From a checkpoint of a small audio captioner: decoder activation swiglu.
Rows from block 3 of the audio encoder of a small audio captioner, named by matrix and row number. Rows with one number belong to one neuron. Each number is 128 + 32 x the weight over its row's rms, rounded and kept within 0 to 255. All counts start at 0. Numbers have three digits each.
After each neuron's rows are labels from the 100 clips, of 14848, where the neuron reaches its highest value: "top examples" is what is common among them; "peak in band" is the frequency band that holds the peak. Only what is clearly more common there than usual is listed. The data: synthetic speech, music and everyday sounds put through simulated rooms and audio effects. In brackets: how many of the 100, against the usual share in percent.
# fc1: MLP up (encoder.blocks.3.mlp.fc1.weight, 1280x320), inputs 240-319
# fc2: MLP down (encoder.blocks.3.mlp.fc2.weight, 320x1280, transposed), outputs 240-319

fc1.485:120135110121148154138130129120164137152145181129169152169117192103106109084116090081135125099093122101090138044149124135174178165138142096152163127162198166097135128099109111175109183174145129131086215099154074098160149051094121142152105101
fc2.485:137130150224074077131114187163125153162096175095079071069109106151126125176127208184131132090111170092068127190093080083141106123141074154144108100108114156101130118118156151117146065149119134116146089154133082128123128123132144124132139152
top examples: dropouts (69 vs 13); dry (57 vs 20.4); number of effects: 3 or more (32 vs 13)
peak in band: 1000 to 2000 Hz (34 vs 12.5)

fc1.671:126154162159136090164156160091129126146151149158139094128127138100060127103146113137106049152145163115171157104120143103142117114151119083131158131181129095124072141119091125111102110107105133126152136100135121061093146116129118130154084111
fc2.671:107141198110160174108134087139161080080133100182194105119172143152153083125055110159074144134107162212089137159099154155143151166126174142157155098178136111083109123186159054164099137130106108074142142079075080109090160116172155152131143131
top examples: long reverberation (71 vs 40.5); reverberation time: 1.2 to 2.4 s (49 vs 20.2)
peak in band: 4000 to 8000 Hz (67 vs 25)

fc1.186:127137105123126172135125139126121148135116117133151204102087121102149135107140121039170153107116111153128136106112123151170147136067166072124121122091169137136118134115098152138082054108161082156062146118123150104176137120161136118184139076
fc2.186:159171175120148138124121129181163138138130121142118120048139149117201120123156138139169131121116112131112105142089096109170119072082125157116100119110170069098155159154086116149109110158142095180136124125094119164120178146112171184124127135
top examples: long reverberation (72 vs 40.5); echo (42 vs 12.7)
peak in band: 2000 to 4000 Hz (63 vs 25)

fc1.280:157144141147103159144146168171177088122114136174140131190146155142089138118098139117102113103218162125101136115150155194151149143147115108143194134157172130141080143112138080118087168143097092153092182090151123132111138112156134102119185106
fc2.280:198065126110115134140137118088089130121151100150181143135137151157096141118109140152147119070055100126123093147087133088115163171215136122142134061119116131159109097141171086145135085138177075115147156143110176143117060107114128123125093154
top examples: speech (68 vs 25); reversed (34 vs 12.9)
peak in band: 2000 to 4000 Hz (65 vs 25)

fc1.73:154187101203110155134158140075114151103146170108112096121166133187119112122179161113119078082120059141151164121156108101062111140109098156174162140133145142181139078097073105143090164119110123068148111109142153149173156134142104136159116142
fc2.73:171125118150155121141155109138137120131165161130137129112146150098158082142093140192165125139068166097098096166208103116119118125172155137145134166119088105106102185191108123221129053089107122154070090155112109104168147139108194112122134109
top examples: speech (86 vs 25); short reverberation (80 vs 39.1); reverberation time: 0.15 to 0.3 s (45 vs 19.1)
peak in band: 4000 to 8000 Hz (90 vs 25)

fc1.745:086120119108089127113123140127098096121070144169105126106156144076151145124135137129129159139096138119121120109196131124119143144140105090067142187101095114053105117056116089077118044078119104118081100145147100109110156118110115137097156117
fc2.745:142166147167137109125138091139120159057133180119060130130107120143155121155103147183122113118088032101078089119095095051116141138158131069123136176105084129078106108150127124202171110152213117122123135092130137110088084105116151175154126033
top examples: long reverberation (67 vs 40.5); speech (52 vs 25); reverberation time: 1.2 to 2.4 s (47 vs 20.2)
peak in band: 1000 to 2000 Hz (45 vs 12.5)

fc1.755:130118116085061134104144081156165161148147134104138120105067148109173124111109086100219145138133129122145093098121131146192224133097172127149159159134163107185062114140111142163133087125157139156075178081070128080168088097147111128127155075
fc2.755:180136124096107125112119156194156084152206071105152101085068155152216089119090146095141154146132150089137170155114096199113138053107159137141191125145093153129138088138091116114168096147123146130127105128115110114127190107142203083150152138
top examples: dropouts (73 vs 13); bit reduction (39 vs 13.1)
peak in band: 4000 to 8000 Hz (53 vs 25)

fc1.254:089098118122083154132113115104095074113048227164157124118157173113093102118126117106133113153131134208144175112153103087134125182155119073092117138078142089068164100091107095144168175117202084116106152126130104138135192082159047160114140116
fc2.254:151142107144102148128028109130072148168145100119091074151159105152134136127131144084121117123137086137143145067113154128136133132114115165152141084118141127173080120067166150173096164144119133157137148168135137113120128150122181107151140133
top examples: drums (61 vs 25)
peak in band: 0 to 250 Hz (68 vs 12.5)

fc1.203:079143136126118156122100177095084115103151152098172146071117118144167121061132119125184130112077075112171134130118122103140126168105146111096119172121073103141200092094106121123147104130120128123118136172123122104117101070136100079149139098
fc2.203:138146119092091153110105198131178124168153066142149116206120190136126159095152109111157103125195108118110100126110201211150138127151126157099125125162158096146090130087228125118102139108106197167105141123142113088126141152100165094145165131
top examples: band (52 vs 25); reversed (38 vs 12.9)
peak in band: 0 to 250 Hz (44 vs 12.5)

fc1.494:126133098137071101127108100122089119126099156062108079117138100116171119147130161122147113121096092124152144119114184109085130166090089128118097155139098124155180088083193172156118130176100093151151147142121153149105122106136044175167153136
fc2.494:167111122116143133176091127176191170145131104132092122179102141076135137158148098093135118139086086100167130092077158226119109167171138106151119097135134095170066089122197147133086116166158090173128138080069111145162109135129203137123142130
top examples: speech (72 vs 25)
peak in band: 2000 to 4000 Hz (63 vs 25)

fc1.570:138149148155134122151162149171209157177107105131150138134124125140137137120116143110162111127177145139154152095139160137153116118174165140118175144094197108120103131164129115134175177168118095180103164049100106134183135091132102146107095118
fc2.570:179122150173138125138115150112109096066173091203080103101128099052172123139145159124152167179127086042123043136113139130063149111130103126125087161111119163097129115137091129143113075036120149110087111114119166156113183142141160117137150102
top examples: dropouts (83 vs 13); number of effects: 3 or more (43 vs 13); bit reduction (38 vs 13.1)
peak in band: 4000 to 8000 Hz (72 vs 25)

fc1.533:104149169208151155148159135072117117121123225076156146173140089148054148155196110093146104116109149200145117076119128107111183152129134091187130134170126135157122109063129128177127157130143117052093101130110053083129168141160138134163118146
fc2.533:133132114130119125114175099142109109109108122141135100146088178109143165121152198157117073032157134123077168158137126087112133097074144101097086106170106152077142108139100151119134205118128114149116102125121106103132163140120145160156124131
top examples: dropouts (63 vs 13); telephone band (33 vs 13.3); number of effects: 3 or more (30 vs 13)
peak in band: 0 to 250 Hz (60 vs 12.5)

fc1.133:128133055119114084168142188145170147052089178107085157140162110100128165136169150104101146128119136122113106075141111103124176143078110128115144144165097064136141114053091142080146123084108087143112076125133153109146141156154078113142130145
fc2.133:085089174071156089130079119143182178144127166091197161149166162138138147119115085145152142155123141134115125082159171111169163181120139196138112114162128142097121171032144101141126158106140164179107165123117081149141112116125161085105096119
top examples: drums (84 vs 25)
peak in band: 500 to 1000 Hz (79 vs 12.5)

fc1.57:097126142150130083141207118125138109070111113167142165161111096140125125106155118126096139114103131043129121141147103184175197225179142111161146149149117079109062069137127073110090097087106135106137134057103143160149126148118148126117134124
fc2.57:119104088116158159112172119164081158205129096141142102125135148142081129161065080082121119145071099193188140174176153152150099108198115120124166145100164144076112227193164135053088140086141137167113100116152107117169171077167087128131101151
top examples: dropouts (42 vs 13)
peak in band: 1000 to 2000 Hz (54 vs 12.5)

fc1.213:169125112136069168164140131130109144102132131117142125115130150148150120117092122071139121095121128174126091105158106128119181154125155151163181119148100136125097071121135123156085140130116082131061172131069138126116113128131134153113135106
fc2.213:140091160097074142189117124131119168104112134127132122141191165110138059109146202133122119131067152129183108067155146082120141162174133142152144069107168147169179139102076144147109087123188137072123144104062111139144102151143125158151120133
top examples: source: speech (73 vs 25); bit reduction (57 vs 13.1)
peak in band: 1000 to 2000 Hz (87 vs 12.5)

fc1.643:156138101101110136146100107109123190150144101078124106070123162109182141138137113104150152121117188128146108098121118153168131078131131154179162101183138140130145106165131130084124079147179147145109183023081137091171141071167077096092120112
fc2.643:136107095117179171156108103113129115119138097144091132149124152148182153115109080046129174110107158114162136069129123156139162117133155149123156108164083111127135164105115113111059148131147153172103131084102108077125138073118156101134143173
top examples: drums (89 vs 25); long reverberation (70 vs 40.5); reverberation time: 1.2 to 2.4 s (46 vs 20.2)
peak in band: 0 to 250 Hz (98 vs 12.5)

fc1.705:106144178149138128147134115076108104119064184117055138162143127055102123129122126106164140128078107110067093113165108096135137107158126122144105150172128076093110090099127151113118069142167123106121117121136072104128111093126107146130128157
fc2.705:100157203125110185059154168155132090076156136087121160161100093149083113147117156096115129118156144136115101083115149112113129101111141147123090159107180115127162162087098171179084177147146120109152138148149148093107109160113180154125078130
top examples: distortion (84 vs 12.8); band (75 vs 25)
peak in band: 2000 to 4000 Hz (67 vs 25); 1000 to 2000 Hz (30 vs 12.5)

fc1.288:114132175161127132114224134139110140104114134141102192157114084094124175088123104101110124103094114020123114106125054105120182162153113157143128121119143106112097156105104117116077046074116099111134109087121143152118116119127148127114109098
fc2.288:052086106086107166081136122177120108154076103116210108112120153139080093149119147188141123087101151153119135179131157151156107149152131118103142187109108135092163188166204104116134123089087123128127137186139149102132149111175143052137147096
top examples: drums (86 vs 25)
peak in band: 1000 to 2000 Hz (48 vs 12.5); 500 to 1000 Hz (46 vs 12.5)

fc1.294:126155119104192140167150127120161136135142193088119174142126159110172172106106100069155087085055157101123140150179077142091205124096161170129141114157141151096101105083085125138104100137095087122158094152139078154152130088134105135119112150
fc2.294:119105105145091131083137186119154133134092207112135203155180146126111111095083111186126165154110090117161153167204100122132132161129099177130113163134063120052107170061141126089157107126080186084137115196165120143141118110149116091139102123
top examples: drums (89 vs 25); reversed (44 vs 12.9); tremolo (36 vs 13.1)
peak in band: 500 to 1000 Hz (59 vs 12.5); 250 to 500 Hz (36 vs 12.5)

fc1.346:125129118124119094138180124159123148152132135075175121151062115141159180112160181083167083092119150134201141116114126117117088119105117158104168184104182102141155123090172174123132137135137085120135126071119138161155099148145122174148120131
fc2.346:136162189190124131119160156153112103106112089150111057063155104077113142150178094148153158139122096038127107104121116155109135095090121118110077132131133180128075093149093106138141139140090131154119101137112147143091170165136124138098136147
top examples: dropouts (42 vs 13); dry (41 vs 20.4); reversed (32 vs 12.9)
peak in band: 4000 to 8000 Hz (85 vs 25)

fc1.692:182173114193165149205157151200167178195096167102070098093136148074129127120108112143132115117155142117164120101123022104152097081121153119118125135112147201149096131135075149103177134134061139148126107106132048149182138127114113094112098119
fc2.692:129094143145174123113113090105135159141127088096085070135113104146142092075143121194159182088116125057142136075131056188104106123131097125118155141044112162188139184124125121111123110128151139128110127161095104111140136156131128123104155079
top examples: speech (60 vs 25)
peak in band: 4000 to 8000 Hz (83 vs 25)

fc1.446:102163155137163179155151152146152102141134161093117178123112131129095163083126141092100111121170090112212143151140073184131129077159158153119183170134181095159183168163124175135166150126143133154176122121157136174196100121123107115163114119
fc2.446:087180159119105132065132115113109168094094143112120159148129122098104112091146152168150082109132136062124151066151108143153111138096101125130143130179106124128091105106153107148088120190151149142111149139169133108141061155075153138158066135
top examples: band (58 vs 25); dry (49 vs 20.4)
peak in band: 2000 to 4000 Hz (71 vs 25)

fc1.313:176161146163163178133112137126107164084103081055107075166175138121176157127178143118111150130110096154123053080134092124167135135100106112196115103201075143106096097057154105149095176186171102149095152154144105130118112131145103121168151129
fc2.313:102084129099103107078078106161103122121165179162161122116144175148145137111129120162139151163092176152099108123159090121156156113112113121140102031110160186169121120144143115109209204128122136163156121170136100110105176140108077174112108161
top examples: band (61 vs 25)
peak in band: 0 to 250 Hz (100 vs 12.5)

fc1.733:171121081127168126131090111127157157131134101145083148071087122076153124106099102138170138110180131091140119119116104182133095130083162129096161110120163153073094180155070145084095085091144129189138142132099126088166086161057146164090118073
fc2.733:149240101111138161149139087107178117112122126199115127114162160081146214114150138110148103150152084160183151100120122132154158042137158128104156083162187104073144108105128103110067149137134116145128100081107136144131110098134147140121138156
top examples: long reverberation (90 vs 40.5); speech (57 vs 25); reverberation time: 1.2 to 2.4 s (53 vs 20.2)
peak in band: 2000 to 4000 Hz (72 vs 25)

fc1.145:133151178163151111122096109113088088082149100087153070131116135111138103144223042061108169139125128163152136118106161146164110202104096082140171157151112105109128074131109125133129082136128109119120134100137085130134170120180081132137153120
fc2.145:082139103116128164127127149095084147097113164112136115128073116119078187133141208163124050104074124078146117079151077039155106145133120103130061140142104153130124091069126101120120116145114132131113161169153114072123132121129190188157121174
top examples: long reverberation (70 vs 40.5); reverberation time: 1.2 to 2.4 s (46 vs 20.2)
peak in band: 250 to 500 Hz (32 vs 12.5)

fc1.510:149139137165107115158143167123136105105138152079145126128145097172114196115135055111135132071082129113119105055133142150164134138152091118109111137191071108089091100018149108149074129116130109100152159121093122085135129129138103153098151131
fc2.510:087134147100111115130070143155148058102098119096136160042070123100108106128150078154135148098124108132111135124127113154119091069147171124123143163142133072131161155143165149167128149155114128158123126117137166056092108217136154132135169150
top examples: drums (80 vs 25); telephone band (36 vs 13.3)
peak in band: 1000 to 2000 Hz (45 vs 12.5)

fc1.689:102095155148109095135135111080168121099104145080122178170192101112136145068109139113141117164035163109133159063100099103136181161075121127159138121123076108123082137115130101096107054118096123099129131112103093110114124116100139172124045168
fc2.689:064135146101129175095169162109079103119139136068112124076127083145119135118211139119093135141152177150122107143156094199180162115077100161151158122140145147148109141147119109166092081129125157093116133118101121097162130134113113131172119116
top examples: distortion (40 vs 12.8); bit reduction (32 vs 13.1)
peak in band: 2000 to 4000 Hz (55 vs 25)